config.yaml
model: "audio frame classifier"
dataset: "short pieces for a synthesised band: melody, chords, bass and drums"
train_examples: 26041
gain_aug_db: 10
n_mels: 80
hop_length: 160
input: "log_mel"
spec_augment: false
win_length: 400
num_classes: 25
output_stride: 4
arch: "tc_resnet"
norm: "batchnorm"
hidden_act: "leaky_relu"
depths: [3, 6, 3]
kernel_size: 7
stem: "single"
widths: [128, 128, 128]
init: "kaiming_normal"
residual_init: "none"
optimizer: "soap"
beta2: 0.99
learning_rate: 0.0039
beta1: 0.9
shampoo_beta: 0.95
eps: 1e-08
precondition_frequency: 10
max_precond_dim: 1024
merge_dims: false
one_sided: true
adamw_lr_other_params: 0.0011
max_grad_norm: 5.0
ema_decay: 0.999
max_steps: 30500
batch_size: 128
epochs: 149.9
lr_schedule: "wsd"
decay_fraction: 0.3
final_lr_fraction: 0
warmup_steps: 910
weight_decay: 0.009
adamw_weight_decay_other_params: 0
Rows from block 7 of a small audio frame classifier, named by matrix and row number. Rows with one number belong to one channel. Each number is 200 + 30 x the weight over its row's rms, rounded and kept within 0 to 999. All counts start at 0.
Before each channel's rows are labels from the 100 clips, of 14976, where the channel reaches its highest value: "strongest on" is what is common among them. Only what is clearly more common there than usual is listed. The data: short pieces for a synthesised band: melody, chords, bass and drums. In brackets: how many of the 100.
# convs0: first width-7 conv (model.blocks.7.convs.0.weight, 128x128x7, each kernel summed), inputs 0-127
# convs1: second width-7 conv (model.blocks.7.convs.1.weight, 128x128x7, transposed, each kernel summed), outputs 0-127

strongest on: tempo: 80 to 90 bpm (42); tempo: 90 to 100 bpm (37)
convs0.98,181,183,213,187,248,181,119,182,162,221,225,191,214,171,219,153,199,180,207,237,199,201,213,194,182,193,202,206,180,179,234,203,189,185,181,176,205,246,214,228,173,209,176,235,191,203,166,194,185,190,136,166,113,214,170,206,283,192,201,203,208,199,203,211,181,200,138,205,183,177,144,196,162,132,204,193,206,130,174,199,203,185,183,156,167,196,197,210,155,188,210,228,197,199,158,193,162,192,199,173,228,215,162,207,222,151,241,185,215,189,186,213,215,88,234,197,189,206,231,215,187,252,285,186,209,205,193,211
convs1.98,183,204,222,223,170,239,180,203,207,200,138,141,221,153,160,170,136,210,230,205,273,173,229,189,165,200,236,157,214,219,174,120,209,192,195,161,199,196,182,211,160,175,228,235,200,238,190,219,154,205,187,229,178,215,232,181,210,208,202,190,168,216,182,162,163,180,169,258,179,173,201,196,177,199,198,194,250,159,176,170,193,171,201,160,196,152,170,212,179,156,185,170,187,209,165,251,138,166,206,217,166,173,155,185,193,203,206,183,196,176,218,145,178,181,200,172,161,222,204,121,184,209,199,204,177,200,259,256

strongest on: key: E major (33); key: G minor (28)
convs0.80,196,147,218,187,175,179,129,231,197,206,176,240,175,193,227,167,174,176,180,169,196,190,138,238,227,213,176,229,159,244,176,236,183,210,215,145,164,188,193,180,198,204,164,246,243,223,242,173,193,151,182,182,233,186,204,198,183,253,221,203,217,198,269,156,223,236,212,213,206,221,208,207,146,240,225,214,191,230,192,238,196,231,248,253,165,182,169,208,199,200,203,146,200,250,155,195,214,190,131,205,192,164,183,221,176,196,158,196,200,223,206,196,227,194,235,213,171,222,186,209,209,138,136,205,268,180,203,241
convs1.80,215,228,173,186,208,223,217,165,181,204,227,197,196,173,252,174,166,200,213,196,164,156,183,188,257,229,185,226,249,135,164,199,243,238,188,140,171,208,231,207,221,201,193,203,257,238,195,182,204,171,152,216,199,206,170,224,182,190,246,287,204,177,219,186,212,201,219,164,230,213,202,257,171,139,242,190,237,146,279,209,185,186,200,237,204,166,188,210,175,215,221,233,178,242,205,157,218,187,246,206,211,162,198,179,143,194,173,217,167,195,237,174,192,191,160,152,202,212,192,217,204,187,183,192,272,194,195,244

strongest on: key: G# major (55)
convs0.37,143,165,176,183,225,124,258,171,248,201,175,179,203,215,213,210,197,199,176,265,225,193,198,207,171,201,205,226,237,161,195,191,200,185,171,194,220,227,186,164,208,230,153,217,231,204,185,164,200,183,189,173,151,207,157,224,196,168,198,214,279,184,178,209,167,193,173,219,150,193,224,231,189,188,154,214,189,205,244,214,201,215,207,200,194,200,224,206,202,166,189,180,246,197,163,174,169,206,173,152,268,191,215,219,166,187,246,210,163,162,226,177,175,277,220,231,221,189,198,255,156,213,281,214,141,241,184,226
convs1.37,244,163,270,172,211,184,200,176,257,243,148,209,201,216,199,217,153,195,173,200,227,163,205,241,184,219,222,234,209,193,187,152,155,202,230,242,217,239,233,186,223,200,209,145,219,236,206,212,188,200,184,192,238,207,204,206,195,187,171,180,215,214,201,182,156,252,183,215,172,175,229,207,189,256,200,228,179,189,208,170,182,203,230,165,179,190,193,147,231,160,181,149,176,222,179,172,199,185,163,214,179,160,204,233,214,291,182,178,270,209,169,196,210,215,181,283,183,269,173,223,204,189,217,200,190,282,207,202

strongest on: key: F# minor (37)
convs0.43,238,204,217,153,214,227,177,214,189,220,191,171,138,181,223,231,206,235,190,199,191,136,182,197,227,177,212,182,188,187,226,184,214,232,229,174,212,219,189,148,185,168,201,211,237,203,190,157,179,171,192,165,151,172,221,204,158,186,189,162,207,219,168,233,189,251,184,249,210,188,191,241,183,180,209,202,195,196,230,230,144,179,208,156,252,191,174,209,158,297,207,254,198,221,211,266,201,212,226,247,215,197,252,200,248,169,236,159,226,248,228,193,254,203,217,213,146,184,195,172,220,215,177,233,208,215,149,137
convs1.43,212,173,154,166,152,197,185,215,197,169,178,203,179,242,250,188,216,254,187,188,221,169,178,179,234,219,166,138,208,201,193,164,210,168,183,192,158,194,210,199,158,171,217,184,159,207,175,181,160,233,195,264,182,193,206,186,225,187,189,150,158,182,223,204,207,191,177,202,201,190,152,192,137,234,185,223,207,205,260,142,208,216,147,236,216,229,207,151,164,242,169,200,208,163,195,179,192,200,148,157,223,110,169,166,212,211,220,245,136,198,161,206,158,209,252,196,191,176,224,135,202,193,201,222,230,185,212,184

strongest on: key: A major (42)
convs0.59,141,241,170,215,162,230,202,187,181,164,240,208,182,226,149,149,167,215,232,204,217,232,207,198,131,223,217,154,207,245,233,142,205,181,230,240,190,195,208,223,208,267,263,211,200,168,202,230,180,189,176,252,191,181,155,204,182,196,163,194,201,190,234,196,215,197,192,190,150,196,236,189,187,177,162,220,191,212,172,192,221,175,177,158,231,168,218,173,213,190,177,199,137,147,230,174,194,173,190,190,253,210,238,168,194,243,205,197,176,235,184,193,230,234,169,165,199,276,280,172,225,230,169,236,183,185,202,185
convs1.59,234,226,187,215,174,164,222,183,186,172,214,223,157,194,223,176,174,163,224,189,186,203,193,192,180,182,194,140,195,204,153,133,204,168,195,214,178,179,219,190,188,193,165,170,169,188,200,153,251,183,200,239,221,226,153,173,233,184,206,191,211,149,197,222,153,157,171,164,207,215,213,202,204,177,129,178,197,156,230,212,181,225,175,168,245,201,212,131,204,162,262,166,159,169,212,188,158,187,147,155,167,245,226,160,256,211,195,226,208,200,133,189,159,184,132,167,196,185,200,189,190,194,133,169,217,176,190,206

strongest on: tempo: 80 to 90 bpm (35); tempo: 70 to 80 bpm (32)
convs0.92,226,222,158,214,171,132,223,209,208,219,182,232,163,216,350,207,196,139,217,166,164,214,197,208,148,196,219,185,249,215,132,181,175,202,212,169,188,194,183,224,176,197,208,215,213,171,188,184,229,211,228,200,231,198,197,178,233,176,216,225,225,178,187,188,198,161,164,219,209,189,231,189,168,203,177,202,203,173,197,235,166,210,218,218,216,186,214,204,188,177,181,177,222,197,238,212,197,209,144,179,199,212,210,258,146,188,257,208,185,230,172,198,222,186,221,208,205,214,273,212,252,207,102,214,213,173,194,214
convs1.92,172,192,240,181,196,174,207,175,205,194,208,231,162,255,244,201,261,200,172,253,174,215,213,167,152,215,220,200,275,174,171,206,194,250,186,220,238,175,190,235,180,185,151,218,195,252,189,192,211,188,154,222,199,240,222,182,174,230,188,174,177,192,247,241,174,187,198,251,160,193,207,232,194,196,244,191,205,181,202,255,130,176,207,187,147,178,153,203,188,222,204,180,160,153,179,191,240,190,203,194,195,198,218,274,178,207,194,88,191,187,213,182,245,196,209,235,201,229,240,149,194,213,200,189,215,192,217,214

strongest on: key: G# major (37)
convs0.1,162,204,256,196,127,182,221,177,267,229,197,189,240,173,220,182,256,187,222,221,215,195,211,233,202,178,166,204,219,147,267,231,255,208,141,167,224,212,190,201,157,204,160,246,240,156,200,201,191,268,244,225,160,203,198,203,181,203,165,218,194,187,227,227,180,157,174,188,207,205,146,223,175,180,165,200,251,179,184,183,210,179,230,189,179,194,195,171,211,205,220,173,161,229,195,222,235,202,153,196,244,214,220,158,231,125,182,186,206,185,215,245,206,195,184,233,222,234,176,181,167,192,206,172,175,197,133,158
convs1.1,195,184,185,203,226,220,176,181,179,220,161,182,203,135,175,216,200,192,152,203,170,194,214,226,204,178,196,210,233,184,240,226,238,161,188,221,182,210,185,172,247,218,242,227,170,150,241,189,217,217,167,188,189,201,241,200,197,219,125,170,202,204,214,198,133,209,185,218,200,189,204,188,170,206,185,131,171,186,125,158,228,202,244,202,219,172,192,175,169,196,106,175,187,244,133,173,213,186,255,203,206,201,230,222,185,228,168,204,112,160,211,211,177,242,189,251,216,175,234,211,202,209,192,187,149,221,201,234

strongest on: key: E major (42); key: G# minor (41)
convs0.38,185,227,183,152,181,188,192,197,197,187,180,179,214,185,199,194,211,185,198,235,234,232,157,178,265,217,183,173,253,221,153,257,188,245,143,190,203,205,178,198,172,208,192,238,207,178,206,232,219,184,184,184,209,205,141,169,177,192,198,237,194,212,173,172,193,211,178,148,227,178,177,192,187,273,158,192,167,197,240,209,169,213,217,204,121,208,159,241,172,200,235,189,262,188,160,247,197,154,138,186,233,194,138,216,208,134,175,264,183,250,176,207,226,196,192,208,206,222,193,168,169,206,217,212,193,255,212,250
convs1.38,219,172,253,177,194,223,173,157,177,209,222,236,167,181,223,233,282,206,201,234,208,262,209,219,217,283,192,155,203,211,193,176,189,194,154,174,198,221,199,163,233,216,187,233,248,182,161,193,175,186,172,233,200,188,203,188,199,121,218,252,211,208,160,191,149,230,198,183,178,254,185,188,184,183,99,180,208,264,177,159,176,200,265,215,149,208,199,170,214,211,203,140,191,245,181,189,211,216,173,231,187,221,167,190,208,211,223,160,203,196,193,160,210,203,213,193,220,193,185,196,186,173,250,202,177,231,204,203

strongest on: key: F# minor (27)
convs0.106,204,209,229,182,152,214,161,159,206,222,222,239,166,176,200,188,201,159,185,178,219,206,205,196,170,205,250,194,189,156,212,195,170,136,153,276,195,219,191,188,199,172,162,209,161,251,213,240,198,195,215,233,194,258,180,216,179,175,182,257,184,155,139,240,216,185,217,205,172,181,196,222,199,137,189,192,189,305,225,215,170,222,162,223,194,237,201,225,189,207,171,244,159,194,176,198,211,252,184,212,193,198,192,198,195,142,209,159,245,194,172,182,172,204,146,236,169,219,180,231,209,155,230,221,209,154,224,170
convs1.106,169,226,212,194,215,149,225,215,154,179,217,218,185,232,181,191,173,208,172,177,216,226,175,174,199,127,232,181,220,181,184,213,216,145,175,208,183,198,212,201,210,206,187,217,238,221,178,183,199,257,182,186,208,225,184,191,229,179,156,243,214,179,210,252,201,231,193,168,251,254,189,183,158,229,189,264,112,213,168,212,198,246,192,212,232,207,218,180,181,197,133,241,218,222,156,263,210,182,143,206,172,171,195,187,186,192,205,205,237,163,218,173,232,194,132,173,211,155,170,181,216,190,187,151,173,146,255,238

strongest on: key: G# major (44)
convs0.45,134,159,220,144,152,204,205,144,208,215,192,156,178,234,193,216,224,143,212,204,237,219,173,196,216,209,163,202,215,193,273,160,199,225,148,199,210,149,186,146,214,213,199,211,215,215,242,208,172,223,169,234,198,197,188,192,189,229,214,228,231,201,217,210,216,179,166,208,162,175,160,189,198,239,222,195,201,220,177,183,238,205,189,223,245,239,166,217,197,149,190,156,161,158,145,132,169,246,190,209,278,203,183,183,196,178,193,211,149,182,165,227,231,234,110,196,187,210,202,207,198,179,179,178,157,187,208,172
convs1.45,217,191,202,188,234,176,196,173,194,187,193,198,175,163,219,174,168,166,163,177,237,228,201,213,281,203,145,255,173,169,232,182,169,168,184,182,178,177,234,152,294,220,219,189,263,185,229,178,198,210,197,208,229,229,211,200,211,196,179,188,230,203,187,159,213,191,133,197,205,122,207,166,203,140,254,185,204,188,165,163,182,171,261,206,227,272,182,139,193,198,164,239,170,198,196,191,166,210,237,223,176,175,172,170,201,203,164,219,202,220,193,212,161,203,156,233,228,179,175,176,210,199,175,198,184,215,233,235

strongest on: key: F# minor (41); key: C# minor (32)
convs0.115,171,213,119,169,168,194,179,192,185,180,190,215,222,161,216,192,151,284,202,189,219,191,175,208,240,153,243,199,195,173,193,230,245,248,184,196,181,211,211,173,211,212,161,137,192,199,148,227,207,198,156,211,206,175,182,215,225,165,173,210,212,177,188,245,175,236,197,187,175,223,176,161,217,192,180,210,178,144,210,205,208,148,193,197,199,164,247,228,184,219,218,220,235,170,223,150,213,223,214,225,187,194,159,262,147,252,178,261,193,190,150,224,165,197,166,147,215,255,219,214,152,195,171,238,171,201,240,193
convs1.115,252,212,212,161,190,214,205,217,153,192,209,143,200,180,190,193,198,201,177,187,215,186,199,217,195,156,153,173,192,191,157,267,186,154,200,175,183,144,189,210,237,215,193,237,227,186,217,181,161,198,177,178,242,198,155,213,228,167,151,249,257,192,198,243,217,209,167,244,212,201,225,161,209,218,97,168,185,170,217,237,204,172,228,155,173,172,201,198,203,191,253,207,251,201,281,225,199,186,195,239,124,162,197,151,212,211,165,180,183,193,171,167,223,190,189,172,172,150,207,189,208,181,188,209,172,216,166,196

strongest on: key: A major (26)
convs0.52,200,220,223,207,125,243,222,199,199,177,233,167,187,140,213,233,167,218,188,183,182,186,239,196,159,228,233,224,199,201,167,201,178,127,199,267,202,191,163,173,195,260,291,178,188,145,187,201,157,186,183,201,152,167,205,186,156,240,198,230,191,185,226,150,192,183,234,183,187,220,249,198,190,155,153,216,171,245,192,176,180,212,200,162,208,225,222,218,232,165,192,206,200,195,203,171,165,159,228,146,195,203,250,175,185,238,233,167,206,247,209,204,215,176,250,184,190,157,263,174,212,190,200,204,167,210,188,190
convs1.52,210,231,211,169,178,141,206,133,225,149,169,221,163,202,201,209,235,159,215,201,163,213,170,197,240,210,189,198,224,219,197,165,217,274,143,174,249,207,168,150,175,178,180,172,210,180,199,183,208,279,190,179,167,209,166,192,222,199,206,247,225,235,190,115,213,218,170,205,231,184,197,203,180,130,159,200,225,184,191,154,191,217,170,189,182,211,193,174,192,204,264,200,234,183,197,222,174,181,198,176,171,181,219,151,248,181,193,176,228,189,116,157,190,210,187,175,217,224,223,159,220,159,201,177,233,184,200,226

strongest on: key: F# minor (40); key: A major (29)
convs0.120,181,197,198,205,213,175,192,209,191,181,154,218,229,155,217,192,128,192,169,198,187,211,175,175,178,179,189,208,214,158,211,223,192,174,184,234,143,193,213,206,211,186,141,188,188,206,190,218,200,196,174,207,185,220,224,229,184,164,163,262,192,123,235,218,223,176,224,230,200,288,179,218,195,202,116,148,226,183,204,195,193,260,220,215,194,201,234,233,206,235,242,244,156,176,261,146,199,192,198,240,200,193,248,234,211,231,174,199,245,262,206,188,223,157,170,246,215,223,171,218,186,215,185,225,193,264,174,188
convs1.120,199,211,212,207,183,176,185,216,174,208,200,206,192,216,175,224,196,244,204,196,242,87,149,171,201,156,219,203,192,222,205,169,199,186,177,236,119,187,204,214,194,244,205,171,168,189,209,241,199,209,157,175,213,236,196,185,187,167,132,241,210,212,208,294,207,205,176,198,215,253,211,188,193,238,156,143,126,183,193,131,212,256,183,225,185,170,235,185,203,224,207,194,227,188,218,141,229,158,210,197,177,170,201,213,205,195,217,215,195,251,218,198,216,237,197,199,234,187,181,239,162,168,226,225,199,213,161,213

strongest on: tempo: 80 to 90 bpm (39); tempo: 70 to 80 bpm (29)
convs0.83,171,208,160,212,191,197,273,211,197,160,168,175,231,200,307,153,169,167,208,202,199,191,200,181,162,207,160,199,177,159,190,221,183,202,189,181,202,217,199,182,140,181,196,229,174,194,182,196,208,178,173,188,172,227,202,192,296,215,189,175,196,217,207,206,182,202,153,266,227,209,222,183,178,165,207,231,193,190,184,191,188,185,222,185,160,202,232,197,173,232,179,217,183,193,203,217,175,196,201,207,217,170,155,196,195,169,295,163,172,187,209,214,225,290,194,197,179,200,208,178,161,285,218,205,150,210,216,257
convs1.83,179,174,214,206,211,137,147,193,175,168,163,199,144,193,222,223,241,209,214,211,181,222,193,134,170,196,213,214,236,152,179,177,176,219,230,199,204,169,171,227,182,150,195,206,188,222,244,204,193,151,145,177,225,202,203,147,164,193,164,199,179,178,182,226,164,135,208,241,188,203,227,156,174,218,211,207,218,191,187,177,153,192,202,176,198,147,204,164,161,180,216,172,151,159,186,238,235,170,184,199,205,184,173,256,195,196,234,106,166,218,199,190,207,242,196,192,173,173,198,143,162,220,155,232,202,190,266,176

strongest on: key: G# major (41); key: C# major (31)
convs0.53,225,196,221,257,162,184,203,202,254,230,204,182,146,141,199,181,198,263,232,200,206,211,180,194,151,137,253,221,240,133,215,232,158,203,219,213,214,202,208,196,151,213,179,225,207,235,139,188,236,222,144,114,155,190,171,217,184,212,197,195,197,209,170,204,193,203,224,174,222,193,177,182,134,161,186,155,191,181,200,195,171,217,216,198,225,183,231,202,182,253,206,228,224,161,161,228,205,237,238,188,140,241,216,201,158,214,232,176,222,220,201,196,193,192,207,181,228,210,199,178,241,187,247,244,231,208,167,165
convs1.53,194,200,175,167,175,161,223,171,226,150,197,165,211,240,202,199,224,214,181,192,210,152,213,206,229,159,263,179,175,218,224,136,231,158,198,207,242,252,167,177,169,164,232,181,158,218,165,200,188,216,151,188,182,211,175,219,246,197,200,182,225,238,172,204,224,147,145,181,213,221,154,171,123,209,193,156,245,228,183,160,214,162,124,226,161,213,215,200,169,225,224,205,201,171,144,144,179,155,178,216,213,148,187,193,187,177,174,217,193,183,195,221,169,209,188,175,174,199,183,196,200,195,185,145,178,140,227,189

strongest on: key: A major (29)
convs0.46,130,174,171,182,216,167,239,181,242,187,221,272,200,220,113,241,178,161,193,179,184,191,172,157,212,229,136,202,212,161,160,219,218,199,134,205,208,239,214,214,249,150,161,199,199,179,213,187,194,142,244,211,193,163,181,182,159,167,194,195,178,165,213,195,179,160,136,209,174,209,172,201,223,248,193,193,202,162,194,221,245,206,214,210,214,183,215,211,164,211,187,189,200,195,215,213,190,138,195,216,189,186,228,242,177,213,149,203,182,213,220,169,190,184,200,222,155,243,169,195,151,208,150,231,166,160,248,227
convs1.46,214,200,172,190,212,170,192,228,155,217,186,200,226,257,233,162,179,210,162,168,262,189,195,149,241,233,178,160,212,139,209,221,179,187,204,250,242,222,184,178,178,201,234,197,234,162,200,122,162,165,205,175,148,168,266,211,199,181,219,189,172,211,229,170,212,277,220,223,174,168,171,202,232,212,177,195,214,221,215,209,195,224,172,141,223,208,196,230,171,190,185,253,197,230,249,177,152,229,206,215,173,175,220,219,201,201,160,218,218,208,210,268,186,160,213,219,160,164,207,224,187,217,259,207,165,188,170,157

strongest on: key: E major (54)
convs0.99,214,144,228,198,198,175,224,179,212,198,226,197,246,200,233,226,193,269,180,212,162,201,220,268,198,197,242,154,148,208,217,188,202,137,190,205,197,210,193,191,191,200,217,256,238,187,227,237,254,199,202,206,198,204,177,192,158,173,212,190,224,215,233,236,189,181,223,176,233,262,276,207,179,199,225,207,224,217,276,252,200,225,230,157,161,245,201,209,217,168,229,239,207,178,222,207,219,152,186,139,220,206,165,175,191,248,164,186,197,218,223,175,215,187,173,213,137,221,212,146,226,193,154,162,224,225,175,166
convs1.99,207,204,185,187,201,246,210,188,161,174,174,154,208,214,199,232,180,201,137,231,137,232,232,218,226,174,204,178,179,202,212,106,207,119,176,199,199,219,211,178,196,213,223,248,177,123,212,229,194,159,232,195,216,210,214,204,158,179,178,208,255,167,178,218,215,169,147,197,233,233,141,224,222,207,167,173,216,190,246,216,185,240,201,145,156,172,186,192,196,189,226,223,201,191,162,180,189,203,227,119,222,211,202,185,205,206,176,207,200,218,139,242,219,168,155,234,189,212,204,183,205,225,216,151,171,198,180,147

strongest on: key: A major (27); tempo: 80 to 90 bpm (27); tempo: 90 to 100 bpm (25)
convs0.30,237,189,144,225,146,231,92,205,258,128,236,184,172,174,187,167,199,216,174,219,216,202,188,181,142,193,188,215,139,149,169,216,200,192,211,188,219,237,200,214,177,203,178,215,155,222,216,161,226,189,181,201,116,188,205,196,237,234,192,194,202,212,188,191,201,212,169,202,214,230,199,166,170,157,197,237,196,118,181,193,228,197,168,213,168,213,206,183,150,206,203,197,142,215,155,187,230,209,193,206,214,198,167,205,235,183,204,218,183,173,198,184,167,149,177,180,181,195,172,195,106,226,214,193,226,212,220,200
convs1.30,182,184,226,234,202,272,198,226,203,212,192,175,229,149,193,169,160,167,145,225,234,187,226,163,193,176,184,225,203,230,208,155,204,249,177,215,179,206,171,196,198,213,189,249,197,177,215,221,201,185,145,153,221,208,262,191,195,202,246,163,145,236,208,199,186,233,208,196,195,156,202,150,210,197,163,206,169,172,187,172,226,131,236,200,173,147,150,235,187,175,198,185,182,247,187,226,169,207,242,182,274,189,178,186,172,193,211,223,180,181,209,242,192,215,242,269,232,183,194,193,176,272,230,224,207,189,233,251

strongest on: key: E major (48); key: E minor (33)
convs0.24,240,179,213,215,163,148,149,189,201,230,195,237,142,218,184,264,166,193,206,179,215,173,196,218,225,214,217,180,184,156,215,197,183,252,201,206,186,229,216,235,167,215,233,273,196,233,276,205,248,170,201,191,183,235,226,192,229,214,214,186,188,196,239,213,233,203,162,212,281,171,175,198,181,241,186,188,197,203,189,290,187,180,213,222,222,168,231,212,161,176,223,258,191,216,196,211,222,182,198,220,198,193,234,175,159,238,168,116,200,220,231,185,204,139,217,187,162,243,212,158,212,189,221,194,231,223,227,209
convs1.24,223,157,162,236,150,180,206,173,184,217,249,191,178,237,215,119,199,223,182,163,180,173,198,155,192,209,225,182,240,193,223,104,186,171,197,167,153,212,191,206,161,187,266,238,253,201,164,193,182,187,234,172,161,152,178,257,207,161,222,210,209,181,230,194,210,168,198,169,244,214,194,195,182,202,153,223,204,212,228,214,208,250,176,208,203,178,230,196,193,181,190,220,148,221,185,155,208,171,172,143,195,171,183,177,217,193,194,222,153,187,191,202,190,223,113,168,224,230,130,217,169,205,189,190,192,176,194,190

strongest on: tempo: 140 to 150 bpm (34)
convs0.18,155,254,138,188,142,149,251,201,189,181,189,214,167,196,216,222,193,163,178,183,211,203,193,214,176,229,144,196,218,154,115,227,161,198,215,222,218,243,202,197,210,178,199,209,194,202,232,228,208,209,146,205,201,218,204,153,169,212,170,188,217,179,200,211,188,209,188,192,175,159,162,217,223,297,225,210,184,206,200,154,191,225,224,246,226,179,196,218,258,243,177,201,193,242,210,199,205,216,199,202,232,216,201,192,188,225,222,249,190,234,237,214,265,274,209,230,157,198,164,183,191,162,139,212,140,210,211,212
convs1.18,202,199,203,197,190,170,214,207,191,176,200,215,205,264,254,199,151,209,140,234,177,215,196,190,205,237,199,192,192,175,200,226,202,244,222,221,237,190,159,160,200,149,205,171,240,238,189,98,214,198,224,213,197,178,200,199,167,209,225,234,216,211,222,203,159,264,191,220,174,210,139,170,170,160,202,225,212,234,169,205,160,195,176,210,187,216,179,201,220,192,215,183,205,213,207,208,186,261,197,232,185,160,187,160,227,272,139,136,173,221,224,235,189,200,231,207,184,141,178,196,167,136,181,223,173,227,193,126

strongest on: tempo: 80 to 90 bpm (26)
convs0.81,210,167,193,141,160,179,200,201,177,179,230,237,238,237,228,153,182,231,153,189,179,194,200,230,216,208,173,169,171,213,214,161,204,204,200,182,218,194,169,170,198,188,165,164,251,201,196,181,179,213,293,226,212,193,195,182,190,209,168,249,209,173,257,227,161,170,209,230,144,216,208,154,192,203,205,170,231,152,189,163,218,185,231,236,202,234,196,209,178,275,183,129,142,201,281,175,171,186,202,233,160,225,144,152,199,211,224,181,194,142,179,167,198,148,193,175,204,199,192,214,190,183,194,192,190,172,181,172
convs1.81,218,139,234,220,186,224,157,266,219,253,156,162,185,212,187,191,193,211,195,233,247,181,213,233,181,183,214,178,211,209,177,157,236,209,203,221,212,222,189,233,195,190,185,191,157,256,228,256,270,172,173,246,221,205,197,141,180,236,195,256,169,211,199,245,219,237,211,220,209,198,198,230,214,183,192,179,193,197,209,248,208,243,202,187,226,204,154,206,199,205,241,243,227,193,197,228,204,232,228,156,267,201,229,198,214,201,238,204,176,283,193,236,185,173,226,195,193,228,270,202,216,154,209,241,262,189,237,198

strongest on: key: G# major (44)
convs0.77,255,175,195,278,247,196,190,215,174,189,208,204,212,225,213,168,164,188,205,204,187,129,199,184,221,193,233,236,158,146,203,158,207,187,219,254,222,202,192,145,201,183,131,229,206,202,204,241,119,208,287,252,225,163,187,197,182,225,174,276,171,222,160,198,224,172,204,243,182,184,210,196,210,154,233,219,199,219,217,181,225,209,188,168,207,209,225,177,157,249,233,190,189,193,163,245,172,205,145,163,219,183,231,244,190,195,184,181,195,168,193,214,180,199,194,234,213,178,166,232,163,188,204,243,193,210,194,216
convs1.77,237,183,221,204,231,239,205,235,170,210,183,171,191,194,206,165,201,249,187,160,216,113,134,151,184,154,165,276,206,194,170,164,192,203,224,227,271,194,206,174,246,234,219,210,197,225,201,206,239,217,251,231,195,199,178,210,243,255,161,184,149,212,183,158,238,205,228,201,194,129,213,209,223,185,214,186,169,169,213,167,204,202,185,167,187,179,178,226,198,178,208,185,196,243,170,253,209,205,161,189,234,173,209,187,151,178,186,182,194,193,183,213,199,210,184,278,187,265,137,231,183,216,195,195,200,173,204,206

strongest on: key: A minor (37)
convs0.82,188,216,152,198,240,203,193,203,224,194,179,155,216,228,189,269,216,166,261,166,198,196,233,218,190,236,182,224,279,215,165,231,185,197,205,145,224,167,201,183,157,182,226,178,220,173,205,209,264,192,206,200,225,154,190,180,169,210,219,207,205,190,224,175,186,157,271,183,168,231,188,169,223,249,197,167,197,208,125,197,211,211,222,240,200,198,199,202,251,151,190,202,229,167,198,158,213,210,223,195,168,228,250,212,267,215,233,209,174,187,210,202,182,249,238,264,163,153,211,244,215,204,157,189,221,170,244,183
convs1.82,185,182,165,156,212,147,182,240,193,185,187,210,229,222,189,203,221,239,200,187,199,202,241,150,198,257,268,193,147,230,210,251,218,134,154,141,266,161,150,158,160,188,204,191,169,200,176,152,223,171,199,187,219,202,192,222,164,169,215,170,175,167,194,155,192,240,196,221,193,206,167,150,201,176,188,209,192,208,144,187,164,215,214,227,210,197,190,196,192,180,157,171,132,180,214,190,153,176,168,221,159,147,215,174,196,231,166,233,181,188,230,216,171,147,235,205,222,197,195,184,208,218,229,152,164,242,202,176

strongest on: key: A major (37); key: F# minor (27)
convs0.10,212,205,195,169,146,205,168,189,259,184,134,160,215,161,199,245,204,139,239,224,164,161,235,200,258,187,168,217,182,207,221,230,206,225,163,191,192,168,194,218,166,187,138,172,182,180,197,154,212,173,218,213,209,189,251,238,214,198,200,243,202,251,200,178,174,169,221,147,214,237,188,179,190,197,151,169,187,199,204,168,220,246,190,222,149,163,221,197,192,205,163,188,204,195,164,202,239,265,159,245,193,195,165,248,221,174,207,201,219,222,253,167,186,144,209,272,202,228,191,245,203,189,234,174,194,232,207,163
convs1.10,195,238,180,197,189,171,179,211,198,185,218,223,195,200,201,231,214,203,183,217,223,151,183,134,228,202,222,195,199,184,248,209,235,211,207,214,161,205,166,190,146,237,201,147,210,226,207,176,248,215,167,199,203,171,207,170,209,172,213,241,132,189,212,238,192,202,158,156,208,247,212,152,124,238,140,243,182,221,188,207,204,216,250,199,231,99,220,147,199,170,160,195,170,173,169,176,178,184,162,155,203,174,194,187,243,165,201,251,213,230,251,193,210,229,158,212,199,215,166,226,186,224,212,152,162,220,178,213